config = dict(
    translate=0.12,
    latent_channels=4,
    decoder_upsampling='nearest_conv',
    init='lecun_normal',
    residual_init='none',
    learning_rate=0.0035,
    one_sided=False,
    adamw_lr_other_params=0.0027,
    batch_size=64,
    weight_decay=0.2,
    adamw_weight_decay_other_params=0,
)
Rows from block 2 of the decoder of a small image autoencoder, named by matrix and row number. Rows with one number belong to one channel. Each number is 500 + 50 x the weight over its row's rms, rounded and kept within 0 to 999. All counts start at 0. Numbers have three digits each. After the name is the row's rms in percent of the matrix's.
After each channel's rows are labels from the 100 images, of 14976, where the channel reaches its highest value: "top examples" is what is common among them; "colour at peak" is the nearest of a few named colours to the mean colour under the peak. Only what is clearly more common there than usual is listed. The data: rendered scenes of coloured solids on a plain floor. In brackets: how many of the 100, against the usual share in percent.
# convs0: first 3x3 conv (decoder.decb.0.0.convs.0.weight, 192x192x3x3, each kernel summed), inputs 96-191
# convs1: second 3x3 conv (decoder.decb.0.0.convs.1.weight, 192x192x3x3, transposed, each kernel summed), outputs 96-191

convs0.190 111:491517509477545457496511494485453467538495570481490497541513561578286402529529481442524552525468579515496310411614496493501468511540482480528488491479484488524503451419476510541555501470491445544506481525425430476489521525510279573462474488496537554432545442423488456508505562484478506567
convs1.190 106:432405417530426518567506555488545468503510399512535489569558501391540571456435501585393487523566489485535601602404491483597490485476655513503609539492467547498537596565484478479538511572525529529472555474484536479509510478541612390533475500472472537534440504512521505512486486515514451484
top examples: green object (52 vs 22.8)
colour at peak: pink (36 vs 17.1)

convs0.165 094:467516495583356539577473375508563478473528495498460500444504453438500479521583546507568604461521492403523389614436510511501455442564477474551489534506541476524549575499372529485439513473491581404621576521524531469519423567538465488530492460427388466509504502503459470438499448539443549499
convs1.165 099:598459531421643481449486528582460521509468575509490512555498484472520578545488518478500456561491518354547582626590434480545556494526447534513492516602499545480441516437457485508521404513402501559349576522546461574549361476470516554382539579530522548503568491484432483549485506473567548525
top examples: chain link (34 vs 11.4)
colour at peak: brown (42 vs 9.8)

convs0.169 126:461560499490449540544512460525450553509469649534520440508549476439524561492472424556463520489514444534530519511578549494519493516495468430521490510508657520533516519462459488495540598448461504503554529469348602485463453502438566510536554636469395487577442467500528513476496449472524469378
convs1.169 091:576449418442587506462408483490524454531478502413503540499517582502406549378513502533507484624502447480560388492515436471510486591547511519509446453494472508444457448459595479453500490502610559563428470518563486526430507497546431510460591477599534515498495394478423461497522517550561531470
top examples: red object (59 vs 22.8); teal object (46 vs 22.1); its colour: red (37 vs 8.1)
colour at peak: red (32 vs 0.3)

convs0.189 094:486301480405514553556468523501528551452504569483537482579474472405500464517556471507512540406448528592459495342536525480506504543643447541429482459494524436463519416478548551569501458457487564487449498561503415500494463485352516504518497556479457497392504580511493475555535531536613474502
convs1.189 086:464523451471496509480558473468583512624528496396383472475433564448509510452516489555526444584502521392498506480539464506468491430505515587502535522517474559493524527550501444448557493585576505594437523439590504425584497501498489583436519461468478522544479486449480518474599524465472467576
top examples: light from behind the scene (59 vs 25.3); cog (41 vs 11.8); largest object: cog (32 vs 5.8)
colour at peak: pink (41 vs 17.1); white (39 vs 2.8)

convs0.101 096:599590526523523448572480326464472554382502538460584486493499514504480565514535573532606481477525500478509530456587466540570453433529388531511457518466588424599551507595495570477443517576508542512513463570536544517485513472461640582399443577499525476485544468514445473545575502552466479489
convs1.101 112:500429526519520527491451616613566416543419476473454575568496452447588535397451506522504543502465519483516499542403508496479547487573508447500532475543515497532450495496466438516511506411528490556477504478568472597524478535536369398526473403559438490640490534464445511478525583558483587459
top examples: black object (57 vs 22.2); count: five (54 vs 20.3)
colour at peak: brown (31 vs 9.8)

convs0.62 097:494487593490481403553453479448529490436414532481445472468604434497639617458503498432556508481514404401507517528521505500494462523510455573517479503490497511470463538565390511503533507513497516446539488510426518538566546462539595596504528474508537499535501459540446495504536493501606431543
convs1.62 096:500437346551471503473501599558520478531449475484506595556498568508576498467429531588474528514509561388533502512549429498515481550491515467538477451542517452541461471494536433459470432487531582508449561441604528482467420571456510381455518491587527554554492567432456481421552499478465557429
top examples: blue object (83 vs 22.3); count: five (42 vs 20.3); its colour: blue (29 vs 8.6); dome (28 vs 11.6)
colour at peak: blue (57 vs 0.7)

convs0.68 105:454479497477373563497507627536484441613557519396367550405447479514374454527482514446615591527561454553524357479596508567475410497578455439538540517533480494538496445406454479477462465458560531425429472565467449430537485600541540507481540515437508524497507467527481470458491564534533522510
convs1.68 103:476508499502543465504533342408628516363402509544557485404511493520482503585455459469471442545438585495444577386457600447518615508432589536535483484482478402460525512410502511470462571516458481489537462561491544438497516477510410457544517496490456469447490548552536516538531468488438507508
top examples: chain link (29 vs 11.4)
colour at peak: white (35 vs 2.8)

convs0.87 077:492483538526507579467469429532524440518466570616477509364500555579532451541518587431514463537494547452465419559465490539451476592630463404473490432453589532527560538481510460472496451450460576498491504523571454472476500556550452545451436460495422464523464544550523399496499467449467473472
convs1.87 099:513537517377412479578463553528491550467501476471449423570610430546530507482468490520464508430525452464498585554567569462488475473582435530495546546512481587521463503509479515537535509490533474485498568538560526537511462441513646519502490576548570549480504484450526549545532438546609555507
top examples: red object (73 vs 22.8)
colour at peak: brown (44 vs 9.8)

convs0.145 115:498508514507465487495469492484562507610475454470441551577526493531557407495507489433521626487559551528500508527500506505498510492571543551492465520561405525473468482465370486545499504427499504476459503509501487498532526591457546446500498511479565508463493517496537505507519515516502429515
convs1.145 136:459470441489442442504492483483511467468475531402489485460462538501479549592423491505500413503492529503455440492473501500480467524448545553543543467537622418494525481522560532481499446503449494399525493452494450408554494466455482482488505440480400623502474466444533495512544500479534543493
top examples: disc (39 vs 12.1); largest object: disc (28 vs 5.1)
colour at peak: white (58 vs 2.8)

convs0.166 118:432527493516444452485499458474432538501557518465560574522515448525470458460442428499519439474523469471522270541569477446506459463541398523452473510462482468483446429484525449553476574464543551560516475536520585423464504522498543551524440526433489537514536462432506500476526510555547487410
convs1.166 099:584562491468503521438509542515556433500469430501497505493454512468552615506503521527468485483505451519496457426510555512547551547433512472581560555574531570421570521439502478541481513528404564500507440472556480510496471564477503500552494511531516458472525507506525463414466466438493503603
top examples: purple object (61 vs 22.8); count: five (51 vs 20.3); blue object (45 vs 22.3); its colour: purple (34 vs 8.6)
colour at peak: brown (43 vs 9.8)

convs0.127 089:569480464504606389556497453482492566483451484472535517674461462480526438440498470517460512462522457457488451497532539513470476449559567599615566535493520504469441519489459464556556500558473429497492527400466532434464485517518417602490478532494498477476516474478517441484506465552532463446
convs1.127 091:415481580490541423574477551485487545546474509485539535486455409495554506520552496486495509505419579455503511503441519480468534443484435513495492488418505557564464515511491452413451461429471512441491534477538423491537599418490398427534497439578459559591608489524468489539525548537520477469
top examples: white object (64 vs 22.4); count: five (44 vs 20.3); disc (43 vs 12.1); its colour: white (26 vs 8.2)
colour at peak: white (32 vs 2.8)

convs0.125 094:457455551498561529512578557492468329589472476527448524613537544482497441540577531519439503401580457574484407542600531449539451456528568601500487507480476480479506449472434499545567405466414455580512474416523434457516431568512535490539459554480445496459558496544515494470533558571465523496
convs1.125 088:505594472507523452501452477508578530481539499504480494491487453512536450512483488576484533562513552432519511499512553542450494503401459481523489522477438510525492503471594529411474545498529467430440611494483590429553573452475477565487519462558601545593503500548487500521561502489505516473
top examples: white object (45 vs 22.4)
colour at peak: white (34 vs 2.8)

convs0.50 100:481502517484653530469502483520528397484487476607488476452562622617501516474524504515524501535468572558454552519513487539509456495578511536565617546526507448486504529518428554498495447503469560582496562535535478503554489509482543436506579520497503475469588588485543482557555491493430454478
convs1.50 094:510486546477393513472488531478486467453514539433552462501513415419484499508547464504517551472433513494573507515538536519417510619501432496483442493403494505551454551431556423452470479452542487395522446518529515521569542461571423481513552436589500573592474447501445545558509509527506610473
top examples: black object (50 vs 22.2); white object (47 vs 22.4); disc (34 vs 12.1); its colour: white (30 vs 8.2)
colour at peak: white (48 vs 2.8); black (40 vs 1.5)

convs0.56 104:495612549453522491533525505499465542581399518466534551495487366519561457454453491546505487475473532486513559457488496596492560545503597499497568560538510469668540537469499498536495522563479493539497515483472489541415510431534563502446464464459574508552561492479488541562472539454457527486
convs1.56 099:492444510553440534488462547481496507467513505493552436415555527507550569546526463468565573589533557387567576617447397457486429459445439557530518449530445505369542398606556519432450515375496485508491518512518468496552501534483449475460500496651568462500484530485454470472504532455531492554
top examples: disc (29 vs 12.1)
colour at peak: white (71 vs 2.8)

convs0.71 104:564640472534416470521488554508453534538515520407421539461486488543499506443558493483550528509540489508541475540455458547449530496299680492490472540514488517529500430542517479532506466602532500491491496522515459495642472561609571499491538433446501535547509529516566466445477500338450516490
convs1.71 114:396428582431508571514610431466542531477430503531526465390531449434454614576544494531626483474480478535431594445577519468507469508420431475535527520529538510512531501420425477415519494501513468499499439496492516528440485435407521536548578493549469506441533553451486472524591520512480490523
top examples: its colour: white (27 vs 8.2)
colour at peak: white (89 vs 2.8)

convs0.52 092:559505498538498475496533471571542459440534569393553479478574457453510468471487511511520442480523556482486525572543441489500467457458514535447575520473560454539501536482503448477631510640512425520477459429464547442522495452491448576483547563484502475593526447548474552571495471517546463479
convs1.52 088:481529478507426401560422540458473532577509389486469481526493514643477489538502511503554475582488547445479468460524515445442497533470555543556413516582520559408502401503522523503423500446436473515486543553561473553493563557454418489544475487510482520493418543403493477439572507463441552524
top examples: black object (51 vs 22.2)
colour at peak: white (32 vs 2.8)

convs0.46 111:483474516534455494499484535564375507483485559463534513495478422480535542497495495553488571497467441469506571479607601578452480521474427459496492538532478550514480502475541483542546488538535452457531575573538503476485536463467593479448536482409485555579530485521463480398450538415500492443
convs1.46 104:447593456587530523544531457461563438446517603485476547453436594503610393516544439500484468521504607478437553440471479495507553518581583559514516410492521492512474555557512514506440517527494495436514442535444519486506467551562381521521542505509465437464536562492555453596509492534399517558
top examples: blue object (60 vs 22.3); teal object (54 vs 22.1); count: five (46 vs 20.3)
colour at peak: cyan (41 vs 0.3); blue (34 vs 0.7)

convs0.143 092:464503402486531535469470514580558547445439514529481425501464496493545526471443539521469575564487559474462534535460476477561504593402583446661474433525443571534529439432531438334452499508469516544513499443479512517502473491538505478375468458562579482497457554474577469454480434448522504533
convs1.143 094:551475522478586508552540406392478440504497556433444524558534479501492446481514473513571489371456550532448533455504547502498613451551421498406504499486525463469444496495422593589420541554520602456521516548498488437491424448517479534571557555437426549534521556576441598539505480578389546518
top examples: white object (74 vs 22.4); disc (52 vs 12.1); its colour: white (48 vs 8.2); largest object: disc (26 vs 5.1)
colour at peak: white (81 vs 2.8)

convs0.144 098:477395499536440578465519557529438553512494567543511523479494548529554528527404516474510470498519533534524453445396488550542463582619487413488474434431437514467438438537530470544512509420457499556498513615486505474501557474383512423447522374424516595521457484470502477422517473398503493448
convs1.144 095:522549492545521466558472565476502470556542458442499448528464466521555456483420495436405545471480425489480402521567477436435442441544466433444494497449492429541436447509537494551447467450509441474534567383475494591496494514532452475567447487501445584486525470481503514573516537587542525516
top examples: count: five (47 vs 20.3)
colour at peak: white (51 vs 2.8); pink (40 vs 17.1)

convs0.138 099:541452503491414438523500477442494372487499533390501380545494437484567512480427492476505484491518375480492557506584557428484468521497512500469507426491476507456421480474490504512462548551564443462476500519424530548498469446446585534468501532454533486536491508378500475523411533532519493503
convs1.138 099:490639530520571482483554485436408561391463532549432597409494549615513608539481500500520418473546506502506398436521430518510480527521446463496500457532503504512512484545456535488473482425448472552505532532512554499433613495556376587522515413491483442497495544532484510443546425524483500505
top examples: yellow object (76 vs 22.4); its colour: yellow (53 vs 8.5); disc (29 vs 12.1)
colour at peak: yellow (64 vs 0.4)

convs0.104 102:492453484559465429514501540567486501560431502498461412328473425475548581513396531492461524562501573545549558420448439472581445566511472452535469467505492496515547479551508482402451482477517525463543444407514437551627534506561524524397513543356481493544506544540493430499489509534526461584
convs1.104 096:482554523431518534527490402534431505491492554521585573581549500562430498521502489518563532450530551451535514508524536451439512493484555566496523533472577464465497509411512629529564530493511522518498561584540547496451479418486484549531490537531509578462514437537456631562529498522372533480
top examples: light from behind the camera (56 vs 24.8)
colour at peak: pink (36 vs 17.1)

convs0.134 121:515514495416494473532544449520505404527438513412386491512551454496473532492500494479548586418563472391518554520545491527447564529603549495549535496544551533517495418512545482619523454535521447433428482426611457467486504444497545565457506537466589514565546464500499485456465580497508493480
convs1.134 125:447492557639410497512486487426502572482493486534613550413452470514456457531480500474471523436453579561544480462386480490517459542403588470557525478418544434496495563466497539454402510470483582485602475474451536473580595502426484468559442380497407467449496495524517462454494469492511503445
top examples: light from behind the scene (52 vs 25.3); disc (33 vs 12.1)
colour at peak: white (57 vs 2.8)

convs0.64 101:527594503452587468467520493407475407493435520489425467537522546582416563513536474510490489430535432417496452453451507483449464551525397494473514460503423469445549482407416530530492453544450499448452563568438488542433486508535512555499515448442534479471421460473436492531431535509534558550
convs1.64 098:441558532549430559511543565653496527471462552482617495439496540504454486477462550414416567564533475493550576448583552455576437530539511394503506530458501501527467486594441488501565490456526471560587474497556527490491461517488543472588545515524465475493556503451502504435519400590509552514
top examples: purple object (76 vs 22.8); its colour: purple (40 vs 8.6)
colour at peak: purple (43 vs 0.6)

convs0.0 118:489511542482504480448451529442525446398584493510518419523498513477530379515533497541548493495534377491526382446449486438468496431391392473546501458506603464486520508439537550437481488499469537492520461441475446537464485547514460454387522448454458522477494528482517502512502502422503580473
convs1.0 129:555607592483549564547561482460532603545492525530514526514484504520393486507486536553418553409586449541484611488534511441528382525601503507473539544535539587509500407590480502574599490470439418505548462533450556494464462493471503487619474527540553470456532506582533469483536503555551483560
top examples: red object (84 vs 22.8); light from behind the camera (57 vs 24.8); its colour: red (50 vs 8.1)
colour at peak: red (76 vs 0.3)

convs0.120 120:486488561516460495546517486457411585530389486482466536466515436512525481494443497611520590497483509553516517490546466489510475626537435494502419468513442561512477529517416528577540574429505539450524527629438575578504481477486663482505416604518529520478508567499525543456482477456533476534
convs1.120 105:497459481550520543403494495496536408492558512453538523476480563444504430550447482516471475501431519553566339539450487525526454513391497463455537564455532443522490585533523485388437493463587529599537395530509498465557505538533440528432515333496456534511513404501547528524508474509512521524
top examples: teal object (95 vs 22.1); its colour: teal (65 vs 8.1); disc (29 vs 12.1)
colour at peak: cyan (75 vs 0.3)

convs0.131 097:520532600505491425503513502501596389490557429494597599505499460496603422468483398519534493566477536581478425448477533550440483540570506491435521491524540563516490523293448531469488508527544515511526432440387566439393485458534453474471556577423467539446481479551512467514413509480521496441
convs1.131 110:532579478487438494521423498510495645561449465556483424498490579524450585467451527443530544501549530451577609566502496499544517545464503521509531464488528514433506334533531504502510410467473558506504586464601427459461485564463658489472466503518542539520536534472483455418474525455478478564
top examples: red object (88 vs 22.8); count: five (48 vs 20.3); its colour: red (37 vs 8.1)
colour at peak: red (44 vs 0.3); brown (38 vs 9.8)

convs0.117 104:482508485450551552502428461664466537515489523551491478502453401436435524522591465476482600516521506540567570420457528428569531454463466504514505505476494569489518605478521459425434493536490479608533533496590463505620549515472443528568455491428524509566502444558503490435562525512499504499
convs1.117 110:507409442514520489533457535444439579483530496497474516559514553497484481468453446445501379379476483424555448528471415512502525496576522494504496447570580596559559460488479494465554482592457518440473512533389513576405457479502554508457545570490494516526495523463533483566491507529474534456
top examples: yellow object (74 vs 22.4); count: five (41 vs 20.3); its colour: yellow (32 vs 8.5)
colour at peak: brown (52 vs 9.8); yellow (25 vs 0.4)

convs0.100 096:458522493466526512380481477585542406469551473535515472507571525463459493513455480549580570579532454430544462390527448456546472389419475390544549504494489501556500529438453499513511487497492540495542459455466444549460529508527551368510448459431381514438528446525525590529499487419437474499
convs1.100 089:528537523510464480451502428488509545525447555543469521471416605486398509537528471470499506356602504531499500530470510470408479538485526559484459500533518486477504399588550538449556501532436455408500481569502575448497459554420526550580546409539510546515528521571480516503492476502523505480
top examples: light from behind the camera (51 vs 24.8); yellow object (50 vs 22.4); disc (31 vs 12.1); its colour: yellow (26 vs 8.5)
colour at peak: yellow (27 vs 0.4)

convs0.86 080:466492519517455499518514391521498468367400482418462512499504432482580568517462506532556524446458455501528436418530459464504571428547436528541474545522485478436490549519539522567495449434530519499518398503610495565553521531604510500460499551433503507535569484536507475567503487648617490517
convs1.86 089:471536615490459458502532443386510550557494491593416491474554512626450474551408524491418480538533556507561488435529503515540417558452568462496463466448508467506488454429444511547476455494477491468516529449517445500524558522397460551541475494530539578477575553508521459575476484542488592557
top examples: light from behind the scene (77 vs 25.3); disc (49 vs 12.1); hexagonal prism (29 vs 12); largest object: disc (28 vs 5.1)
colour at peak: white (86 vs 2.8)

convs0.180 094:525541462447550378502535476544563484554532476494454537544492517472540414511484492476527526569499524444458555415525493461530418420597530525446462532505523571440492571542478440526450515527480467471476465449442481537441508476457532525515460535453440506484516523511543464525539532636522376553
convs1.180 099:424485512508339475485490533546477520516536431477438403432503471548356541555510488473561517387494505527479513396484488509463553564491521544535534481480552507519487431505488485484504440529508506506542523542459508434587436449505619576467414477484492562497441583437508504524534504457502547483
top examples: yellow object (49 vs 22.4); count: five (42 vs 20.3); its colour: yellow (30 vs 8.5)
colour at peak: white (42 vs 2.8); yellow (41 vs 0.4)

convs0.80 095:475493588488447460494551606458441524493455435582552557515547392446574509509608526498423441415514518471549443512464435554504488484518539533432526507473495546576469584581485520588526545441551507507554489482509508377521468443460530471544485396421457581473498518557532578480477478483521555438
convs1.80 096:638587411505513526513411388556586496496516566492440403445473550510541484474452557436581559530539468469467459480509471604435576525509494497464534458493454466419510415496534422403447512525527487534474476523466452546525540567478435528493495396460587447502487407530515520500564518455532407583
top examples: red object (55 vs 22.8); its colour: red (25 vs 8.1)
colour at peak: brown (38 vs 9.8)

convs0.93 108:475479494556476516555490492512436534475475500535461444433463458447323444492377461490473584495503500546463539549536556534492538476478480413538421454504573542548515458487488556475545426524443493526511392569487563553515510499551508519397430559496491513500474483526561504509474515468504582488
convs1.93 103:594480525445607492466537487579557388548567514427524531589481539422588464470592524433506462610528485476488401505523417510523488507504517551536524484520557494491506601473514425425468551455553508516501446539499499528572472470534476486418513381532500551550487480527462523545454468531488426444
top examples: green object (81 vs 22.8); its colour: green (43 vs 8.4); disc (34 vs 12.1)
colour at peak: green (45 vs 1.4)

convs0.83 104:536544557437633565454463466545599554465483430612469566469577488452546499505551507502477493518414482511561558471423515495475598530478543520509523469562548526509585547540515518503512503489474578541495545531463512533530510568538502560456462478501552436537544529511545489518512482439474516485
convs1.83 102:449529553578497498412504549468451577482557490509504406500485370489330505446390480522464595520544463567537412469575517505478458501589450412456476531484461552505466486463548473488433518461524472429519417485463497508516537508529482458566499506477379576444479502509535496414571497483592502520
top examples: white object (48 vs 22.4); disc (43 vs 12.1); its colour: white (33 vs 8.2); largest object: disc (25 vs 5.1)
colour at peak: white (69 vs 2.8)

convs0.149 080:514465455435539457513491593486619462368491529527501467383499519561544476484496508473525513485416432489490506536507430528505510509435457528573515491475507407565471522424514489529541465530533518418521506485474535485473444542517506518563498490559449532446509463579523516476466477338465460492
convs1.149 091:582414504615471497540532520466457405500528480476478541551442584461536467516493559480477495442575390522409406588488507559518473527492434423459509510448515535519502473630535427396476502523557506450476562513498533513480559509430479556552562453453506559521364387526469475513524473552624461554
top examples: black object (53 vs 22.2); its colour: black (27 vs 8.6)
colour at peak: brown (41 vs 9.8); black (25 vs 1.5)

convs0.58 126:511547470520536539489480532620578402536498464562468557503534683504422383538492440522441538545479551474522523489430450468490476475448578463538511506521556439482508420529474486512484474586466493507477446513485508507534470504544410423452495440489478499492527528528505496567506488485466530559
convs1.58 133:544446484504524487452467548484391549454544521485393431475531442499446590460480538480486525537436492518558284508556510546465502479626423433500568533440532542435551516468551459522512564477470514477471509508457424546404553496502490517496518550483469538540511495432549520446459576606611443534
top examples: green object (64 vs 22.8); count: five (44 vs 20.3); its colour: green (36 vs 8.4)
colour at peak: green (53 vs 1.4)

convs0.191 087:450543554496610536528502484561430463507580557550574541579516399485612444455488522478456460435513538533455476526539544439452522478451550581528493501484523485444479475500448538463543416376437500521537505529521455500558610553487516463496510587408654477535560452494462445509486537565518487443
convs1.191 084:479510514602438460549526550460537559446404529455447523453474441516465550537452488516485479497463495492433502406463457491431592454575491442461437507513449489507535470524500473555545550560487424478574510532433528383578615452431397585605546468560563514446438500493591486601478501550512503552
top examples: light from behind the scene (54 vs 25.3); hexagonal prism (30 vs 12)
colour at peak: white (62 vs 2.8)

convs0.102 103:457390463512493505402534561486503655488491539524372485546434577553482521484563466478493554551406405430424483543519476542483424526438433493502531572483496515567526499446523474518533463504523480499552472532524522490466510451434609490383574381547527505519541518483527491488460499491478486440
convs1.102 089:513637555459553519515482499472537365583430498546532496463523559448569511534480487511539485476483542514502543459588614482501588417484578532496482474537546512484551588611509550455544552495472556507449475450646477483550445606573397435580464595463487493574498534487520523481488527464473559568
top examples: chain link (28 vs 11.4)
colour at peak: white (51 vs 2.8); pink (44 vs 17.1)

convs0.78 096:480402491509507538520481489480532483439484521508450539425412562650375526525488480539549507527456404478491516441509458450522499475483503484528461478521440466489540527519427495572467434468457550497462424527405428572603518522469531568532506469505410480474518578452531462510474477530476539515
convs1.78 094:510501518500510512401552481587427519432476391454467510513539495418471421468504583502427520496486424506504446502507495505541505494445431468463585524526614409542522502430442403451533512444543425646537458491542579516525475468531408512457497529403511486576510455579493512592535570539443540556
top examples: purple object (65 vs 22.8); count: five (44 vs 20.3); its colour: purple (40 vs 8.6)
colour at peak: purple (29 vs 0.6); brown (27 vs 9.8)

convs0.82 103:500488572503528410501521490511481455401489497549452501546585535487432481505454420621519699471487596564496555498432518462466493449427521460533513508534379524562517446455505509413516409498420535483546432551456534458536522479545429472412451494469520479496549450486571498470530450503458507592
convs1.82 111:528453439444491466467490519606513497546572515466538510474516560508511551528461502430517385556488503490535383478511449510519480521525536554602552473507598498457525543464531483491538502555460485610522556474509405534527473471510578488439475475484422565538471532466461491572506502469564429418
top examples: green object (85 vs 22.8); its colour: green (42 vs 8.4); disc (31 vs 12.1)
colour at peak: green (62 vs 1.4)

convs0.94 112:594523549486588454393480550566507467497458489492529491499536512457518538422456498488456508483609531438489453405397425536531467428434530284470553496502549513511503509470480450617470517540507528543498503548398516491468465523444448452497485463441569508495501560461512502568495483449565459546
convs1.94 105:366415423490470469562508430487427494525565556521536537587521521544529414610464502474508528493491506520521416543487540528514485538578474578543423475419477412523494549498506566453563496411541457410465533538619470538546530464507523510509507555492474490443454479479502559459532489638450506445
top examples: count: five (46 vs 20.3)
colour at peak: white (58 vs 2.8)

convs0.5 105:525536484473554465513514507449495484471460550459524406494483491504401542503455478552495438480533385539514365436448565488494514458499382496521408482507497466472527474399418524398522400543515501360500511489453467581510437445560479515479487549447516489494517493462475512548491560574469526508
convs1.5 102:537612527505483539470554420533557545605507477585522517484523498466534445479548527536468602459598492535505643544518534448545431522469590468468513507515501514532445457553482496525532572460485445587571496475514493564510485545486548446600477474572521500452503512588549466453457455454486476510
top examples: purple object (72 vs 22.8); light from behind the camera (66 vs 24.8); its colour: purple (43 vs 8.6)
colour at peak: purple (55 vs 0.6)

convs0.154 092:416532478570538615456492499444469567530476498577426456573513514440410490541541502500547505597485483499530522548459467457536449611473566497462373452518498535490570481534512511507390503466502561540582538514521485489517486503618493434507537490506483553491530549468437536431530460385457452560
convs1.154 097:511566588406397418513474498572477454474549528462532408494488529477495593423483522501547536478547528499505474612536542508475495430558512501441577581529520467448476499593532478492533499523511517516449519505505492501514419517440615517541487451647500515516467479534545447505403513613603507455
top examples: red object (47 vs 22.8); count: five (42 vs 20.3)
colour at peak: pink (44 vs 17.1); white (27 vs 2.8)

convs0.118 098:470479514569535494453455460525508445537487510459462513449460531513398518463443508584355521490499494513486556475461435434510469548527522395544510525491570503481495494407511491581462543487517456562541488464386473439494496523441450546556504505442500477414554561443468506504545506587470471473
convs1.118 105:534521486395431503468400441578590482579530424502498479565555614516487556531540489518607522512544520550468456489509523543468503506445566593495534503512480502435495483547558532437600426540532489535395541509520500466452421503574695530417477591565516534536485503496487499521467483508522493578
top examples: white object (45 vs 22.4)
colour at peak: white (30 vs 2.8)

convs0.112 091:463498477440566526509517463497441398524382510515541469626430561657523501498482463451512411489411540501429558482511498407589484556350463488498474504551487490448479483458447581462600517410484549502479470470513418512505440549585539509465483503556454543430498476473536509445484505378468495548
convs1.112 086:482442521532414493498509510518534526475507500498485541453602411404502463464483486513481495497474536403506459488468476542445572520484501470505575490513412484553603491514509459532471496528537415534431452532481527532502612470531390471549473403391551475588409455508428496447552562565480461433
top examples: black object (51 vs 22.2)
colour at peak: black (51 vs 1.5); brown (28 vs 9.8)

convs0.128 091:471532488556518515490458463429494517426434634544498411497532484469509567502491465484521599533613558510523467597483543512470532633470618569498435442469462491471523521531464490476503469463554448508488489503486474451546501424468601444519472548554475537501441413499532519468563514489480446578
convs1.128 089:527471472428466544549552469484430519469407440467481524469477549576567453505465464525492449501512549515424553457448541510533432410559617419495535518500535526509543473476410609550570462547506497482515570444572504494471510518431468469493504502558487498477518524547475416505522545453416576434
top examples: teal object (66 vs 22.1); disc (48 vs 12.1); its colour: teal (41 vs 8.1); count: five (41 vs 20.3)
colour at peak: cyan (34 vs 0.3); green (26 vs 1.4)

convs0.32 119:525541467530531435451473527571504419433446504450502487468461495529425570503489523562408421522533363492521546421470565423470525511451386554565491474525476491520492536368366484467534517514487480498534538491525438531483501482568457562557543473544474522512459571511517497548429545517470433537
convs1.32 127:544531528507444548490502512491483523552494451550520495497541467470505453490454505453476575421540479535519527576454581472546467551444550464452551560478470518471488500564450540458499511476546488468485389520479560532469431495533563506560437526489519429463471455451622436470436484496478576546
top examples: purple object (81 vs 22.8); its colour: purple (52 vs 8.6); dodecahedron (29 vs 12)
colour at peak: purple (65 vs 0.6)

convs0.185 092:430493493564465436399549544492442618443458455535560511498470502517585510509507461520488519552528542532508461503547526487515549468454423545519521429480476531471495546478435508471419460483505534399548566521493547464556420503566381495467519485434450498562514572527488443515547502572534547501
convs1.185 103:574489530482483549480521548553532405517512462589480409531503548479441501447526579448519527355514372523556486486506513507479522528565505493464534533524478529565513516596550451539595496564460553570472496498433490487419467523475553497526428484545607576463449436440496465488446545464524470477
top examples: red object (81 vs 22.8); count: five (46 vs 20.3); its colour: red (31 vs 8.1)
colour at peak: brown (49 vs 9.8); red (25 vs 0.3)

convs0.73 097:474493513539509523515488488537500367627493488505531484529468494523346503424472506428479528436549466465486468536502515461500499528384567479598569560532541519475502355509467482405433502442473428563518518451584546456508462518552444458422523471568585516526540481511435407498529525477503504454
convs1.73 090:479460461550485435501499491369506515472548491457396551540411415451505469543507536515453452632451538492491411442500510568447562395436487424444426504485406520468587512430424470538458519511424471448422464526485453525497510483516458447507547525451447482476563577594484515492478497516413404491
top examples: black object (69 vs 22.2); its colour: black (36 vs 8.6)
colour at peak: brown (40 vs 9.8); black (35 vs 1.5)

convs0.84 093:538479568492544443548464502531427534473477495491490463458421423571561494476479509606463484452458439601454543469482569535454515630510405549489469513487477488507459442454384491362532510562497492476529516564470493488509483442512609519494445480552593448479465480499456461445471522484451460477
convs1.84 104:433508485498497468449496439540548464590455534489514533506550550418571630476451514528476567491532493517509537583490599526542526488411562491430491510547472406481456652535520486464598533489510475524497447417613523493542446484424579472484539463534514566524515457511548481432534499471484593485
top examples: blue object (86 vs 22.3); light from behind the camera (52 vs 24.8); count: five (50 vs 20.3); its colour: blue (38 vs 8.6)
colour at peak: blue (77 vs 0.7)